Weights of a small sound classifier.
Model: 7.13M parameters, log mel input, arch tc_resnet, norm batchnorm, depths [3, 6, 3], widths [128, 192, 288].
Rows from block 3 of a small sound classifier, named by matrix and row number. Rows with one number belong to one channel. Each number is 500 + 40 x the weight over its row's rms, rounded and kept within 0 to 999. All counts start at 0. Numbers have three digits each.
After each channel's rows are labels from the 100 clips, of 14848, where the channel reaches its highest value: "top examples" is what is common among them; "peak on" is the class under the peak. Only what is clearly more common there than usual is listed. The data: Morse code for random letters and digits, with fading, noise and interfering tones.
# convs0: first width-7 conv, stride 2 (model.blocks.3.convs.0.weight, 192x128x7, each kernel summed), inputs 86-127
# convs1: second width-7 conv (model.blocks.3.convs.1.weight, 192x192x7, transposed, each kernel summed), outputs 96-143

convs0.94:513421576485519586467553500524512519522486554511489535570533491498528447465522485469519548548387596552423478584522529466525482
convs1.94:557453495487463563473503522444485447390540513532491509517492452492525470493564477491539502497373464456494526487483515476423584512519526513553513
top examples: tone: middle
peak on: gap

convs0.110:465520487540451454536466528524478450532416434461485401471432468459527509454468459496447502513490449534518500415499491484506421
convs1.110:420467514553496516503481524454500459543552515526503502506542529503502533463514489426547460441511417479526529533513553537485504516555464516522485
top examples: tone: low; rumble; muffled (low-pass)
peak on: gap

convs0.31:464454460479526493491469487564469414511481484516497515599500524451449455489497485510536471527485467475507484484514450462553562
convs1.31:530514513439494511493475507504549497502492506518511517564566538506541465419538593531499458454456561431490505473493566487471524513475510582505515
top examples: tone: high; clipping
peak on: gap

convs0.39:430447539471583486491512559561481558490468517506473414533475540488529532471412510450509535545464549530464490469547540510494516
convs1.39:514469430572527521483447560442511420542528533485552485409474540462489503496450470431469521450539534500489476560514452498427556523506492477520515
top examples: tone: middle; mains hum
peak on: gap

convs0.178:503488447568488455418532477449473487540521465507512456511497511503507502516457523541524477490468447476531567457469508439550547
convs1.178:490464479428468498448459548451503571530513453527457516479477556460533478429490583519556441475487515514466523502464538394456476528496537536509589
top examples: mains hum; speed: slow
peak on: gap

convs0.71:473510483500519513454518501416512532509517492462507382556494483441489502524455560458468486516431503483468491532474550476557509
convs1.71:542462516543522564509488543460480460452516530505550470480508544550545495475465454473503453581526608483530518535467450544475488552550482453560456
top examples: tone: middle; speed: fast
peak on: gap

convs0.140:535485521528485427452510509470607503514400456527476547546488475546453498474510439446520526468514525488535473468445505481512414
convs1.140:415503463376583505592543509490545507469515529460469492483492506532539498613468486495523479607535436521500494500542546468508496523551529513560449
top examples: tone: high; thin (high-pass)
peak on: gap

convs0.132:553524463495529492473527527481527501506417419505482463450560512534488501435369508440519501499465495424549535431560513458455496
convs1.132:440524513509497579477491528483524495431556509492431539495495603498562546477420475544485553523556443491489496542481544487465511499500510449467550
top examples: tone: middle; mains hum
peak on: gap

convs0.41:516461604505516515477462506557446546513480447500464536470459512413534544477425461459464493458503535555438473471549470461493471
convs1.41:546485520436483500477541445555487452485525472541550471441561458475454489438419487490489539443477404462439484508529452528454484498530443471489521
top examples: tone: low
peak on: gap

convs0.37:525516495509551489498471526421526480509501504503461492473519442494529598474461503467462511503473477608502529398483564429554535
convs1.37:495519544521561539544506443508592470536482566471487552584519489451497487534506405463377466490530427522489463541509441538518483566489508465491537
top examples: tone: low
peak on: gap

convs0.172:472445532501471409475514533517541424506528494448493552593556465509454529495432478487508498527476490553530511475532509409563453
convs1.172:501479463380509521545471562465533514474568493561464490527505503510525487515602518523484491493548479489484544474513556530500496515557492567529531
top examples: tone: low; pink noise; reverberation
peak on: gap

convs0.55:479512536524471515487527465480542541473459441494512516453571522522458425507539446523570542534485429518472525481512460507439530
convs1.55:500501524457458470575554506496536520496443491519490490524502494582489459489508492492612507545494495486474557494500536453514525486486553545530481
top examples: tone: high; mains hum
peak on: gap

convs0.111:418475553514528473520507542532519525448568482494518479521516482486510512468483498519481506534485533461478450523504537462491490
convs1.111:501439447503461487506514449538507487490400500574566528496520472513424486521520501523500460551474529417505448472481505414512412492486477540465534
top examples: tone: low
peak on: gap

convs0.122:463500415572518548466474500443478491519484528505473509532505524534523539560578506553465453476479521548469559571463533542505542
convs1.122:559517474522444491465525439401543512520495492496523473511468501508593462486468452521563455489473494464454499512571515548442536525480525517534607
top examples: tone: high; mains hum
peak on: gap

convs0.120:530502528497446441470533500492532546480479501489554506546530500523475519489532409535518495498498487516478550375501563387552507
convs1.120:483437490440497489522509490397516580461507470581528489533520501466519403532536519481557448492493520466473533478486489458517529514517509555505463
top examples: tone: high
peak on: gap

convs0.68:496514517465477517504539447444456499553543474398495505453449507388507528469504533531501423444499531577443552560493468510589552
convs1.68:498526511495417478541500442417535509529492482519478503545484486478589504491517528439486444425416398499450457506526520524457560537469486473514568
top examples: mains hum; speed: fast
peak on: gap